A small image classifier, trained from scratch.
Model: 32-pixel images, arch vit, activation gelu, num experts 16, patch size [4, 4], layers 14, width 256.
Training: soap at rate 0.0023, batches of 256, held-out accuracy 62%.
Data: trained on renderings of 100 made-up gadgets, each built of a few solids, in any pose, 26.5 epochs.
Rows from block 7 of a small image classifier, named by matrix and row number. Rows with one number within an expert belong to one neuron, the router's apart. Each number is 128 + 32 x the weight over its row's rms, rounded and kept within 0 to 255. All counts start at 0. Numbers have three digits each. After the name is the row's rms in percent of the matrix's.
Before each expert's rows are labels from the 100 images, of 14848, where the router gives the expert most weight on average: "lies over" is the class under the peak. Only what is clearly more common there than usual is listed. The data: renderings of 100 made-up gadgets, each built of a few solids, in any pose. In brackets: how many of the 100.
# router: slot weights (model.blocks.7.mlp.router.weight, 32x256, trained with AdamW), inputs 172-255
# up: expert up (model.blocks.7.mlp.up, 16x256x256), inputs 172-255
# down: expert down (model.blocks.7.mlp.down, 16x256x256, transposed), outputs 172-255

# expert 13
lies over: second colour (54)
router.26 096:102135137134124132138121149169102117132123164198114101162102169169100101146182170108062117138125147185133128101179117111088163098173147153090177085108188132178083111185205148116128118124176149177083165141089126155162104168150126144136124160103154134117
router.27 110:093104154147096168153061153097079184182151077131120064176098097140102160126109113158093130105092090127156106132129121085166129169103148094112179149103176136113113117113152086163147133111148098143164139162157140224115129097107152092124115153125113136132
up.0 101:199169096090137127071143122166131148091104133133120094131080132127085150147135180124094119151113174114063181142131072158092136168139125135112144140172121142102057192158131157083092192138113141080167147169146150181147203151107097105046170089129106057112
down.0 100:142137175173113135169158126106114167113146146145178054112098129068140125197139220131151173151124193109163085133102110145163135173150109075128145179160172084141152151130134084118149229147132187103042126111110116047032166106171140066149131122078113060162
up.1 100:126134129084146136171120161118144135147140111158144150136122116129107144161154180139153157127150150079132096131120110061174147150141085139132132116098067096099165051109112197160170116124111164150103147164084120107156097105134188150157091154119171099159
down.1 098:104113100165121116121099147157171155089113115108126141104117163144162165126128153132139127112131106177093165140065165125133144100142172112156135062166164096114146115162165133123173121144131134192102106137150138111126105128141079069066159088120112109095
up.2 092:159111077122128171125117129124130209086094116156153187123115068175097123129187156099141117114160149123137131189152080125123091099093114101093168093132092107150123124124140173124137151094105168159116046060079157108184154136106117192055120162174144096079
down.2 091:102196170092131143093130129126136173142153107129133125133127115165077168157137127112131162115161126137145185117092116099130192114111164105170141141146156174117151123178154091099133116123117121157128071120136144075095120103138100101134134112182057107140
up.3 111:107142121157150120110122148124151150165153119195146077123109082171107123096049132163156143176109132159107107110125147080139080125148125140104107145132106141166078116091106132141143057102130143124148098137117146135107121124138063209133154131085130104178
down.3 108:143184183150140122092089124221123122122077062091154163127059113137102164128148133118076140121135161096153108135168105120121098105120126144161109168119118093193125146152167112082121098165162103098138131175147126151097186150142088096175156161150140168105
up.4 086:140090150118177151146133210145142122090125109126107127087129161111182131060145071119082115135176105114125084126168093099142193137117095084153084156123130087095137109117126191131158124114101143089142157156110073150085087153145166096121114112192214162111
down.4 090:172096056155105141143081099110117143169100179094157117138110183135170122147121056214105147187114084169138136066135123129083135151140144133209148176174144146149068144103190129087093094118065096179110118111162062101133100129125120038119120098090153157144
up.5 089:069134152142139129078085101189144169149137136151127069145140153133155145140123132154125128152128108083091173107148119171105106141167098131147151116095143134167157113103104147171130139100128152040190209042173154089096143126128086093108076086123117126140
down.5 095:166074089137117143127146127177085159119092092115115131140139158123128061102157100136128141124154109125107132089159085127109073164113118197083106168166124077072109173118114177198129119169124101113092141122166136113178080138114117096188096114175065169082
up.6 085:156136079098089130135137114147156117094090164107147073198109100115150129124206219089083148104152098181158096158109123178134147157109102135117106093145099107063102141179138111049094153157117137143122129061143147187131194110153055104109096130157178156148
down.6 090:122117125177040102095080088139151149116106120089125118115090149141098116132184126158177091123134111102111126140118123117120200150148136108137086191157133084077117156103109104142083146143096154070092152124119113093084107155116099122118097191133121103170
up.7 099:184112166208092123125144084127090133065124113129178077081115127127094169078119099146157143133152105165120076141138090137192130115090131144067145177166107151077102128094191130141111144219098155150159127157164103128113126165150124120139141120128112209130
down.7 087:109083138171131101125130090144136190115072127104116164098140109112162197096115098114109099106111087116186180098145084121162112143214088050091099091098128150168141186099118161199117185129123176095089110103144156139178161101103148158166138130153147104155
up.8 103:151148164196158131088156071141074137123101122116169126135159088121098127137135129111122207176170098214077144148167074091160099132134109163148127130117117055079122155158084095087117139181121090160086137154111134099135159169134114116103106095127177076132
down.8 101:138171113188145051085170136153149105094133097206153112174131143108104177162088167121120088184145117128118178082123171075173131146157113152205123172156106107116131105074089134153175125118092099154109119114135113135115128119075101129124123133141108117102
up.9 104:188142141127101137174168160110125153189169079129126170167111120122176103112119147148128025126119103150117051110119155153099142080131124132096176151119129091073148132094149165121102131121152186118150153154120113155149093135124143123174115088096173155063
down.9 114:101100185116089146158091102085165131157115074156124148150131140110132122106152156127104124171097111121111083137082157156130117124184151097090153141140225143129160147122130116138115132168089106108116121145136133126204174135093098111137119125181139122119
up.10 087:143149157156204152175141158097111127100095135114120143045083122135109119157179111089157133104168141166204112088108072133127152160154134127153117156078155108146147110164178146240170145094222112172192123091152131129168152105107168122151101122122106058124
down.10 096:119125128112165048192140162159175062072126081155161176136139111116201165071146114131092091069112095143137150074133107070157105108117153101137110153112103147139143088137206131105164133110134081086198120128164208073129115163176155130129116161138166170158
up.11 105:166123120121193122143112152083138136127105109229138127143129098160124214160150146175086141125178106143106145102129154126159124109089152146122147117139099076107086104066106133136197185140119126140118145124126138109171150127135066164072131139148181119142
down.11 108:118124047130142137157104080114114088136167135198135123177114176137130144131077131128149119145108118064115109143109137118095200187167121152160118094094113133084146138222122069076179196126148172145176206124123095134173101163178096149174135134147168183144
up.12 094:157164193163081090117167093095121188149106117162038161149148108135074095152127075098116104147092140123083168127117094109107097174133095172087135135112108109105164153106137201090105101115124175137140120123118144165124071120086117170122138098148085082096
down.12 097:076110136118121157110146126088097140119130128126098145113065135126067151207139091117108140119135162146145149110110136071149215113099075112142093082091113091130124123122146129119099124133087033123097128052145146136118173128124110199135158088122060119098
up.13 095:107108131150093121107171108174116150090080115221150165158089190092138143091094151187119159162159186168102059138118146094088098148106087110097124128095156056137146100142133112168117106137123135108130129096210094146096076152117142123119106120140101088144
down.13 106:083139103108133109135054130188113070104109133130199183119142136101146135082128140143104111172144133111086110180144092099152120172083124118102109117140166073111104155128105100175112167147164152128097109140075122141185131102151149138169175142115174158150
up.14 111:123168100135136121152179068130143152105130132096131156121051114171203144118087123141125152114122115158096053139078118139168146177079168096117093111124155130096165112119101092132176137165122065153070183143088067127124153182132151148093097145078078132135
down.14 111:104127090101088102134137175104108108151136118161103163187158133137150154125093123072100127140086116156167112089089133139127091041131169104096174124145101108122126181124119104176155101109134135164165140195153123185157113117174056120112166155119120129096
up.15 103:109120141094172123158046070100143146105133107133097095164121154063117133170156095149161136119143105136162141127136149120084087176139042172164156143085139101129100145122118121139116106125140122113150077106156166049128167107074093122159094141160170112103
down.15 100:148195101170115054111102180155139139139141104185131122066195133115101156131148188152136092117201110159125161136138164100209087141100159121103077088116166170103136099075162102120173168165101131125164141044136122023120132106123134112152134112143120170096
up.16 093:136140129205146099110091149156105157124157106107161096192171029139148151178081058144127172086080180080163093127089133121090154112141146077148143156155107130126118131146104095142152159110108130079150106083029131110092154149082101121115101104103102159092
down.16 091:137103138174195133129128148116114150154182063109089125093126134155084137222113120119092092101159127121147154138113107093097113050140138139113063056174080152090088141108115102110103122168145095160205136140099108158137052142106159095094106124138075150123
up.17 091:137138148167055135107144128161136185108153148167166128088142131162151128094123166104151148178160118097142089137089135107153136189171138087136077102107071116113113029097152184154142130118135130103157120141170184050134094102171058142165150083128096120097
down.17 098:095153135147094153114134105151153067119118128067175094155115129118072092100133224134097155141100159118134105075114118157092122161198108082153161154139165127152103102115069139135203182168165151142148161099130084101176093074103174100114142118113175160164

# expert 7
lies over: second colour (46); main colour (33)
router.14 082:153112167093117067172122146112090115093093098167157130108121092141084166114098161142120158162086094182149148107150112104098109074170104117150118068094159107090179140151083155081134152151151117081166116083118122166139113074167090127182178160114145077166
router.15 102:111087115139059095097060097114157157123141116170092072103128155107050138092164154108144127120137088088112100097184102104099122143091158135112124110150190122131167119187094104135156123137116062195079136135177089134171119104151096101088115106135112144095
up.18 069:150168042100162166133095116102134118136068105186128144085109110110111161137165156101096149094072102206180166132121121120078152137143118159086136178127100097106138134162120117161094099135065099097138172045145123125097065124094114120150144170133129178045
down.18 072:120147079159086086123097182099128141053122130139127115083125184101135091178121107161160153130140128066142122151094111160096193063141139184142094219100082103137111105127072142152143156161081126125113106121067144091148086117130105118108179094103129139110
up.19 119:141126187093151103092103110139150125124150151041092125154161096113177150151168083122182104142143137177124153180102163084154123162105145113191120096103104100091121096105140096123077102125076125204143129087135084077161082140102168124085121157111075163117
down.19 119:191126119092116183142172161152184124114136127139132103127147105145178092150131095045195147116151070120155119107113128133202152114196110107085081115129124107149077148123130125116120123078117131162149158096107150124088157129104082145125102146176115142056
up.20 099:070180115088152084161164147151173092118149121100124115158154104112133118098093152054090173135130104073106155168159106155106127126108158165091075114176182151201116142101133084087139071103099077111119135121109153133112128111099169168130135155070161129162
down.20 106:183135206159133144119117093103159126188160110147088090116087118141124106161115096116149119093161161194091108111154130111163138131133103095168158084154165104094132148074163115170125089090152080134188094102078130117089156135144170105107140104124077109149
up.21 068:128164115118162086170121111140153127043178071175127108121094167177106150054103098124134142144148115200144104208108183174074113124165119132066180116112196118104112066116198140172108094180169141166105136101164128115078158179157110149110126150155148074064
down.21 073:153093102098121087160121096194116142106106092190143143136197145157136099112131116102122139097143155150075100157163107151111105092115167104076184128150121112083140112149166072157112139063095149142158131162115126164152111133148031153139152160128106122106
up.22 094:133166125132178147111142119068140112119116154031171127181118075143153085140131133114098154110136160077111057089123154128086103101177118180117098112146126120117096136143130098139127129108077121150165149151141160120090107123128138134197187123130127117121
down.22 096:042130134121139099123085097107115204144169122150155038122165110135150155157107106123113121129143132164113074128094146118173129132153138157091121156181160127138153105145098114060119199155102179076178089130174151113118167118137099143200120174074164120081
up.23 087:109193127168153114056130185142122079141103070203223141109182144146106106121132130119160156113124146109158139065110145168127077159137115082129136158139125133107123084122156086067112072091117159113082110136095121099069153115104142120146111168169148108090
down.23 083:097098097126090172160099130103174184147141167106200138140113071150205151145141087174132116095136096141093099097119118159223148091087135101113104134103100159084120158146148151093113155109129136114059174229092114145149114161137088131172093136086154108091
up.24 094:190143131118065077153093106111124104125076121130100113105071156135172130098222097075137103080079144158116187173126134144117091116160079102145116136168158064128121130152043129127065164127121110179121157077106152168122151112126122091077168129170117106138
down.24 085:127128065152183114112149134113189173110085176143143122146144116113114121121087127119129152099109081148158144131121125114116119123152148116127147148145157151168146134143118161104121147144112123149116099133157101117178131081152181146134135100156164151107
up.25 115:106103169122132090134089122136065139096112100119162138117149141089116104142117122138091173121104082120141115099150134090120154106129130157112130133154102166152136126166090150140155175126112115149245158124141109119089139127126168172089163118159109082042
down.25 115:105186119123127129140145098135100183130123138098107080177115144128184132132169174190190092108157120129155044104188174080132180114174127092125121100062143127068079106145091168098142167087122194117156144129167166143172104098080134142090125162097076135136
up.26 116:163107147156118176196136088146113125117192105098134100162046073186127124140102208125129090157129121102183199071113129119090155098102194164117092178102164114168111143122163177134177151190080138167114142120099132156136114097096091142130169121167130121147
down.26 113:126136068114191119156088082063132153145143144142178167093154173094168091102133174164150132137177220099150113102131095130135153090088154107085150133101141081113144132142110107149133117135154101157119098192146128106131094122053077103119142114142113158148
up.27 121:071153107177154151190106100131133126166122073139127076119081126154112082094077120150158109174140114115116185106176098154089124135085146200101129136137152165161105143163107106092162081065150172159157148166124103128117172125138056101105159195167151167114
down.27 125:090134139155126106122143096095160130122094103015170137133137148093166134119141197135095158144106175124131058129158184070129124157156132138043193148138108114135108100161143104148156154140094137148157160185079105202111128069120142126136185141111058095163
up.28 125:142154114145101163141160133132129144152096141120108138109135098112120185100092150092075146154119114065130103147143144107187168152164113044133122107090121120121132164094088119106139112147140102132120117095086159154079105149152133082099140150139092109159
down.28 122:114102185180102139170130119188141141117128112095087147152143123181051153123060087064113133103150130134114123082154145096092133142126185074159126161131159155152172072182141117126143180131162160113097072122124150174140103110160110077134141113101094102120
up.29 117:117176140089094193083098138081116090086118111109146152162115146137159137125121137079117202187111088101115154132180161179067140145201114080187107134135070119142084106062178123104138090140164164156141064138158126127148141065115093084177125068138117108165
down.29 122:121115101156177154124161086157130139109152197100187123120135137158065133160149186101088118113190124128107125110115139123113143116152100164108052114134075112182196110140101180079103148117118086132099109085121109088136083114123158103139163098152174178056
up.30 079:161137162169060053118181167168152102132156071124119147082094142150074146111114175150147145129169110115150166106120141158123157127148179144101111172088052070134138135122134124160174128123138123107100134101161166133082115147109097141052111178137153106155
down.30 079:122120127103136084106191151164178095134127144105129142144156098117116115146135113129113089092095133133159133117110160204125101150092198148086160218095136150182084143104139142164163147095163085141142123200138123169182095107120152184058161133044134120146
up.31 075:154132144187076122125120139156133208121111135128123137175125108102091116053107119065127126088098139078139173139141204145175104096166129116121066112109076086080092082118119191157127127172170145185056167114102108116166069094096141090196140115140163083149
down.31 080:127090138123104118117117188190148150112213140113166091081153106146106124139176103135134116117146116226104116158183162169169142129120136147156123166137136088057097145100135118159077155166117170130170114159118162141197132117128154138108125123098103151146
up.32 077:183166125112124066099144132117179132103140207145139122099092156087181145144131162172109101165150147141070123212121107070091155139121131133067127087132138107095154152156144150183149142187111068083101129102084136101113179048139129087100098120160139151102
down.32 078:137171150127133101134109118107078106143111140173029124084104101157132117103143100102135174120118153147123086130095148126132096108091135142114114138129136098171155133166131146085121183119159116179125102099120133131126079056154143099100149129166154191130
up.33 104:074136078146109128123128170121121080172126166064122130172135123109096137109109067128120131127134117093198138168084104140112074129094174104147157091148057186097127088088088054108098097123141138150108111145112105059132052158118086097138103053135115081120
down.33 106:124132226180172130122198070149120180094089172042166134148172144119120189149164142134074136117103124095126116126169110141123182173149166152169123122084097114140165089130097071166118134120165157168095124135134139134113135061083072128093243130102098093143
up.34 110:136168160119167121105115037151123118086170154072079045145155130136118157123166128131112111105128148149163194137093073164089134156128163118174106155110133114174127082107149155167130116107099147146131142140122100093151161140109191116103099129181143169118
down.34 113:145140097125125145149105124143111113135142123132143176169131138104183123116091127131120081121124097139129073139141140117139123122143121132132101164113162109130082139117125114107136118114122099139117170119083133183097049104090126164113130090153067130130
up.35 084:114131142108198112122145177119067126140173183198145151164104108140125138141153137128195115093081119137097060110175154155147067133173122134121108144122131145069047098087120104153126107132145168124105158109149136105096153163085098136146120173119130110117
down.35 089:136143118123151118093105160117126174130142118113121135165190121103139215185150173142080146138149116124088175132136069180129125106168097172182109164088152161087147124110105129070130208081086095125082188162118093142183106069108176099149077118108150122130

# expert 2
lies over: main colour (69)
router.4 082:094088144122140074108103087118111101076179112184173145060096104183156138095103161071128118113172096185148132176086138109063125147149167158144099119165133096116119130110099173137174100096088102160167167095126187127149152186182075075134114165092183076126
router.5 154:142166101093108127108182095172133104109114179112091125122062155186093114125133139158131113145231165185118080168117123112117156154111106125077084117092085094112089178103167146144184089086155086067166115110145110111058163179176182135107097115110166161126
up.18 086:165122096102147098146120097171118169138024154161091184167129183088072133142145140125123148122109127166079160141198120094171102050159150132142114183110160090098192119143126089118133129086137140077182148142145110171120094209147100116198198109107122095166
down.18 093:150131079113094089093127177093115117068132162126162051138129136107124159147144129138134131141136151154077145131132179140140099135097145140122138170138064172143066140087167217141189223072127130121122134153131130154126110103154134042148152162102127132129
up.19 112:074117105082120161092099152112123114082130112089104145184127142119172153111157132060118158112255165141156143097124193138158112150179148128089145105154127146057166136061118143191128076129093132129140156111161165119129094113097134131099151107109195158154
down.19 104:140152126144106163105178105114137147120151117104104110105087121074182167114108096093151122134105104090090162072074083169134163074047225170165115140169113159132115054135125122128113145083111131152101069125186101145141131127170083151112193108078111151057
up.20 097:141107084112102134138119112145082146094138152130128188158092161088113137142092139158143202135106121213143129127140129075125110142188169063171075119090174096087162136134181122134128120172101120092123115131153158124122122142154089102104127125086160090115
down.20 099:101099150093052151115080170081117169056164181082126145192161131116133121058129153133155102123138159096146098131196107069179123181166133145091138093107159108171129086141076149165183162176148127150133176073107117138146086074084094144158138139100120119151
up.21 089:191181127176194148146132122109126104156057103095109177158098136106094140131091095124124059146144104099119111110099051135166099160101144091087138171134155127145152182124149084166142104139153140171121106163114122125135122110136172121115126143124121087120
down.21 094:175103134104161104090121172104088152138119111167113137171128142148117135134118039125086127128113116082148129095178114110160104111116156138157076113174128138098086105187191124077167122093129104156084053114098163118148074128139156125133104099165166116082
up.22 103:106115152096085144204109133150145212108162173127103110056152137172175108151162109103104157119142101108157166105134052107110093171189114085131135081158089095132135132163109100179156138142122104105113093167115120118177125140156078118127183132133108086201
down.22 102:191165184060188147135099113172136140125146131163129140140123128120098109088140129114145157077107147066154122119159109109104088148133078107074121116127138144116161104106064145189111068138132118144123199150118117160181149082069152133115127076146103141097
up.23 094:087093111120097160135118126080125161083108112092190128197165074107187146072137137101148145119171082087106130114171114133144174119140095121143175121086125118142163149107093125095168123167117117157108109062148071128127113105109103091181106057108081159131
down.23 103:076136115126138148140067155095148085107117176146108086106156140100132097099137108117074165106163102153158173085159115138151170088152093115114110133134138172125180164123165171079112072120132172140114131151100170126131106115104186137179121101110118161093
up.24 085:140135099165112109155149051090170115179130134171135101130128095068111153206097115167175092132141092140189145167105105080165184088136148121114155135134129165124169101160121133156127151156137164108159121125099060163115094115122147144148122118103148104129
down.24 093:158131146144095191195152118197121103129177080155110096137165157143146169203167191155156133135144113101140128109103118132157133108094147098096134103097141161145129107143150117135167127126054156106122149130102132140162090136120116158111076116124144187096
up.25 099:094097134172097110139135138139117200104128111129085138191160094091173088024104088121112132150137122166081131121088117129147141109107124126142098100078130101122131159144035076145169165098122134125128135096119136111156091111159093085159143124146146136140
down.25 109:141167129073133098158055159075108115057093124142111147129153107131152115124114143114166140083136095144100150071187183101142159142141119094064143121132074188060109151204081172100138128155110130153061123101122099092144109082161125123119112108102078128100
up.26 107:107137145106071153085117133132092092111185129134094089135072086175072146128080142065104080125086191132034129147124117113091157090127158145146082125173086072114098103170092137150170158159128111155142134146133083101172117139146160159125151117103140100109
down.26 104:102155108116129127064091109164113167190157104141123151166141094129136120134105098202196109150120120110221098093174150117097104125119110153143119103075118140177127141105129168123149151165111132160101118103145133087166124172036131098210145160124186090113
up.27 097:106144088127113141058134169110082150149179170129112099139077168145146137096064122084123108155147122135099106095148119100123144105079086135125043093107101139144144091187129177105135044125106051134162117127104153131143117071135146116142123105141110149127
down.27 099:091142131155142085093098136087137111141105086126091134193064101095153127192167077176103123169166125160177136177134103131088114091161154066178144143120135123124131155132123081135096085133076032072134125085093097134119092122129065137194122151118111045078
up.28 107:100166152143195122141113109131180163134101122177106115033174151124116156117141157126113223108144143134129124127187129175093152137181153205134131098073180129157146110121196120146099109162154124122125080094140110154127068121162135053154090107151158130168
down.28 104:137079094084095136146176142123095175147117141160130097167119128126144124089159161119115117180084160135126171137119126156135107116123140088084138114149114092122155147197128166134076139135073164169160109114130131159182155065109149188126153098093200101095
up.29 099:091123098119068098131137127122172079155114114089118132171134039121093159167065108111113067153149057144167130158095150113110107096120160145109159132104155157105092072131079143137161119184111158153106143125113125094141160101065103111160151182130090103134
down.29 096:196121154088173093192057136128152170117158108128107143165128165167174084102142124103143122096115182131140130145097051123114157115111184172115096168083167122122119166093074143130116166148138137163104187094157155142105151160122088178124113169176129093195
up.30 108:130211151190101133162133146082115079064177148131120140096179110183105157121123154107100137142124101143094143190170130163134116188082140100138105112103146142115139164151136148176164184095095069081155129173104112108119117183153124106118161097120114190123
down.30 100:143098210072099156121184177117138096151131166199132133126169118097120116104127111129165111146113163134133103074049186172136152126227143074077122149082121150101131129147099147110071115145131134121105145155215105152101121141149182117133132108120137097146
up.31 108:091054145154091182213137128157088147130151091141130131112139124094123161098154123107121202088138117066108122123188134103114140111091145162174093159126121118148189089156111138160126120129075085113156113135144144158148152153177154144177107107049173090176
down.31 113:102112181100131091160138146115133086103073182139153142104141105113191093129124119116127145105128147130081207146158138156130125165094110161121117089090060126145154107123133113119120136086171085089197147153123138113129116080131121112195113078163121123050
up.32 111:106154080110179089150105132137134096131127137134207139139168109049098129129111101113162065140156128132182128156080111095129122154177120225099112171108109105167133149134135156185103141121121124142150123080100145061111087123135123161117150149132136134086
down.32 102:103143164186124094114173180097176045096154131140110142093142170149135179124124135118110149128117109118135115123127147125059155130153070124122181103168152102111152121163136141055117104144078116169185184153152113198092138197133145158094076107166190115147
up.33 103:117119150109118151163088111105106163073150121092150106124188106166123153145134080171185153145124149077157176122141085122138135119132079130076157137129179096129134139065116104080132168122127127149209118119156169232155199084120086140110159151137116176107
down.33 109:169080108163143124135086158087182072098124099125167085109114173111113165146099137095096145175103066146118136082110145160095130127182115176091133189141087104155143131123133122148123095124159135116163164162116119138160116158098126164091079163180115092103
up.34 100:105070122070124151127132113119169187164146220159179137132138115106145153081160156092171096070122116099136117155124106160117130155071127156088172139160091166130139124119116094129123092119173082062149100073101129097108119143094122155139116153082124107145
down.34 093:110154144103110127136089093202076162072088122097158142043156152105166187098187177123093149166166144167145077136153108136143180079127110140114143139165159100133141078135164137114107140131154139170107130148091110099132162127121155120138136097122132068126
up.35 095:108078103089106115151092116196139129084163081138148170120113120164126123171145143103061120132170186118124173072121133144126127144122110058155106154117168140069092127140163077204157144174127097121114192110113086145122089125113143104153137170133052136105
down.35 103:155080078161140169133102176154129079138124183127181132104047141168122121097170133136130129089134162141206116175146091094144137063037113161106117093072201148092109133123180172147129150096126130157140146146125131147092122128122123149096175134138076100122

# expert 4
lies over: main colour (58)
router.8 089:140115109161094098119111106137190164079114087185134130173126105124084185093157144132136142160148162118143131105101129173127098148118143099137182114108101180147094178120167165098129134109125132158131186122143177114155096158195144114063162156100158147146
router.9 117:123159123139164190140106088141169131176145178155124088140127103160166107113101094109103116156094121193126186074134151134165152127096072139082141079100126104158127165132113140142158140104176158137110167116148081154069188122126094148135115137148124145154
up.0 082:188115106159160149118165068139158140112074083157142134081162107121157127164103108122071100177168133145146106162143132164143159119142122153105153099101091145179136175148125106114167161099089127133128108129134152137162067123158130105126126071136120117086
down.0 087:129118113101147071137130087084090159165101172141119127057091132136136157152076074195135130110157080195108172136079148109162121111094156167137089142038163133158116046116149163147071117110173152125060125172168124078134137162136126136128097141151177157113
up.1 102:160104100072094106127124144180131130153071103117096136196123127161108115173105092138115129086160082132114107147062094076153104136115178140158178145060141037074195130131072097146106125106083098164091132139151163085097145169093125080187133141169138146148
down.1 101:131133107110148161076164184134141145143131122159095108098145061150196109166092135128145086091139145137109127171169116099156118115098095129143087108108097121120069119142099174101120077118105118122097171215113132131146122082046106139140143099083066113101
up.2 097:078110138154138158127134100092137166142140130086146180116098190121088087138168180129114174122127142154135179156122105113150160162134106110177106110136100116170116114137121076069113104087085118136150165097110098142094075132194110138054132141109155145189
down.2 091:130141079128090170136132124121122067161154104145128137173138102116152139119138113092142039136090161106169088116107104154072090117145145109118121095163123141097116157147120114144164213190185171188154146161124109144138113110088123174161125098146146096131
up.3 103:065137099110147134090104078120089124171164134142152152100130107134103150106093126164135143117154114115090116119093108121101166146174121149152110127181132140081121167067121145099104154187122129095070078178125123066134111130096088136081132147155153142105
down.3 107:142140122107176052141092168075122079154084140094115199117143110135124114119155150159150135106163110123097138141139094082150141131100155119188173096179123142156169139180151109110110136114125110113135154103160169135184090139167086095138145138117118104088
up.4 086:174173182139096128111118133152132118149153133108154139147163099073146125117091177052163160146103110072113122139116149176149188151160109147087117077162161128123136154139118096098128070125130150149169156136180125170160104114061182175128119132086089155096
down.4 086:101122083150139169125150147129052138116130128070104117132118186157102133169162156233147109112164104173111116142130131050100111125124086140106141108200103121139140137114165124148114151168149097119144145096094098076128165154105108119149158097075140073039
up.5 103:114078109132195105099149076145128120124110126220141075098107162139160190130063085129170146126146142097121114106153085152125101161091174159120147104139129148131109163130154163097186135057132127099158126121130126173167093104180154151123146164114142089128
down.5 106:168081110143105090162181142168143064130131079167145147107152036187043146153098106144159097139135135127148150137156124173116105157077124156122136139111101186166098079093131147142089065134124140132161081151182120117113033200135130211157185150130120122178
up.6 112:124153083107154176104074099173099126151125112135171131112178103113098113122124146118118116141071125151159065131149207097103130123138151108154036131111148121132087103088145090144095118159154112082106098073069102152165084125104090064173151130146141126150
down.6 112:197118087093138058084090140144081140160136110108119075191189164118144079126176102111117135124185143097110177126162100100121124181126128158140126203128094194147187138115132151137164139136114166097122070154099094123172145096133191158110095095131116175114
up.7 097:109147167130123196095086125098167195145144147103128138089123139108141178109109144109084187160131135138092106139135095078157170117130163083132121139107120119140207119147102116095151137104153067097102105101142129131174089101084108093094074175050173099133
down.7 101:170155130097157082122083147177100114136152135148100095129144152152146166124133130067159113094089094112122116132134080126129113169113161054147110072140105110155142183188077168137147107117125196079090119088147107107078118124112153135158080094136152060140
up.8 101:159114079097147141144132131121117119143076146170107167163152144091084159102141154105181180091157181149115111125126152146100110096135121075110123092145101097140142114142141108127173159139166103166138061020153098078088093115095096147113104207174129157091
down.8 102:096109126102182168090090128095141110090107122109099119084077176172119100110124128131119085134122162144097167122144160107155134120116134124116108076103172140074180129162165122142101135114151138174121141145144128097179154142116121140118142083102111113133
up.9 105:059165089101097151112131144152164082124140094140120178160166114086100092145161085159047139150100177122091167142084107128152144060166121151120112171145157091129152150150094138152194162127127105118135121080089193128148097127142144182057087157103154123142
down.9 100:137135183104125099162110096101176138159120123153117122148122087086158093098181144106176105127153115124125142099201133137105063129140111144146162134157141173128175122132117106114053183149069091155139173138126090179138116058141141085153140107105178126105
up.10 106:113080173123098035119093135092145126086119087125127101108148179198192094129153151194195133164132110133154115171121153132143120160127162147151150100066150147143087066088094146090169146107099108078154093123073167136139150087109141155142106087143157123113
down.10 107:127198114112148106093161153124037162081136093125129144100140095122114163128090087158148132147139136144171141135170092176165116178069094116162146145128143156146161124156132144137142062151173154184118126130120088118183112144096124096093132130108084157171
up.11 078:156146107181102153107074127097136141087125175144157249123126110146107193106139136170112138088068098125105117140132112118118136045143106067173172106105103193125097115188158043096137128131152144140125193137137101119203173137110145106109102131102131066117
down.11 080:153070166142153178066124106115121119126132200112168130134158142128111131114166076129136105204119176118127073123135087152167128162177104157185119097130096116082098147113158117169139113120162094203118117157129062112067137109111159154104134109139136119104
up.12 104:191182127090130150104129138133147045102119161146152081061122149146154124106123083149078119101191136120082134125101145133146075067156119160173129161084170122135175112115128128152159122171118123065147163127136090121135132163077142075156124081198112146139
down.12 097:119161120147102099117094161109135173063084080135129100180111150106169127125143060119106111169105154115108156213111123078105193147145104101141073136158151149112104127082155169105172090165138125097120120190140112190092078137133065127107172122100152128117
up.13 101:181097134082149095147155124147114122154157111161084139165080047098106183148139113170137061102096120116162102178107137036133128146159144092102137107134171108097110115144170156191160069111108163165079110105143125083142111142107164073191144114141173133144
down.13 098:149095129171162099103086120140122137169137143110122084137175178157158149081136170155110180122137095121161067095068169065154089179109116193091130133131115094115091159117154118161102191198101142158107122176149150111157148104123117090183057122102216106148
up.14 102:115116119124119154130134152125124121069148142097155122216166108105132119091108075161151148146103145161204106126138075159131093097139129056146058196158145091132134168114102133102154119118123124165138111128173147169141137093139132111164090086166104159142
down.14 095:064140164172129129135126125076182154107159135079072109108132141187179100093088153098142087093171160080081112095142093127099180116160134126153113095089132105176113086142165091102151103096123140183158143172134175135138186135079167129144117162139101109146
up.15 078:094165115168031126136148149137125187180157153128137141030142118123093120162095100107158157114130103095111118094119175128091115187102161082083146154120112111138166065107129150158112108106095091142202059131190113081178133123138154134115172080091130119134
down.15 086:096143135129109099075168095156177177135126097142161124137119146066146118171128168090188116198133043132127153107106138080091100138097134176131173146160162123115165132137097153093106125038112150124180104093125117109088205140149129147112124146080175119108
up.16 112:108096162136140146138148157124182123177133140073146155144099089157144118127126112181099122156159081053164136136205130145147146108165170097118086186099135157125144161108117127129063115132131165124120046109139150141135148194138097123139124101108126164113
down.16 102:124119168144088122149094123042160179144094162035146096074147173087128192158186174109137176152178158125105104175113092099118144050169148099170169144077190112132135105168186144094137129118124156156123168107067121198181142099172170118157096129107180107123
up.17 099:078092172112150113107128178157173104147144131103129167179153142116126196173161135131111086102086109174148124090108083161167108119112197125130150154124091185132152071168153155142148131176056084128145169127130143123116190123132125111123149125087166141100
down.17 096:142138130128177094112145103156118106118143078109170070160174113177101181137136129187125080082159131100134123151144094180067141124133131121101113133204138098135159141125122079074150166182199167118172094174094079166136110117078160139145126146119180069180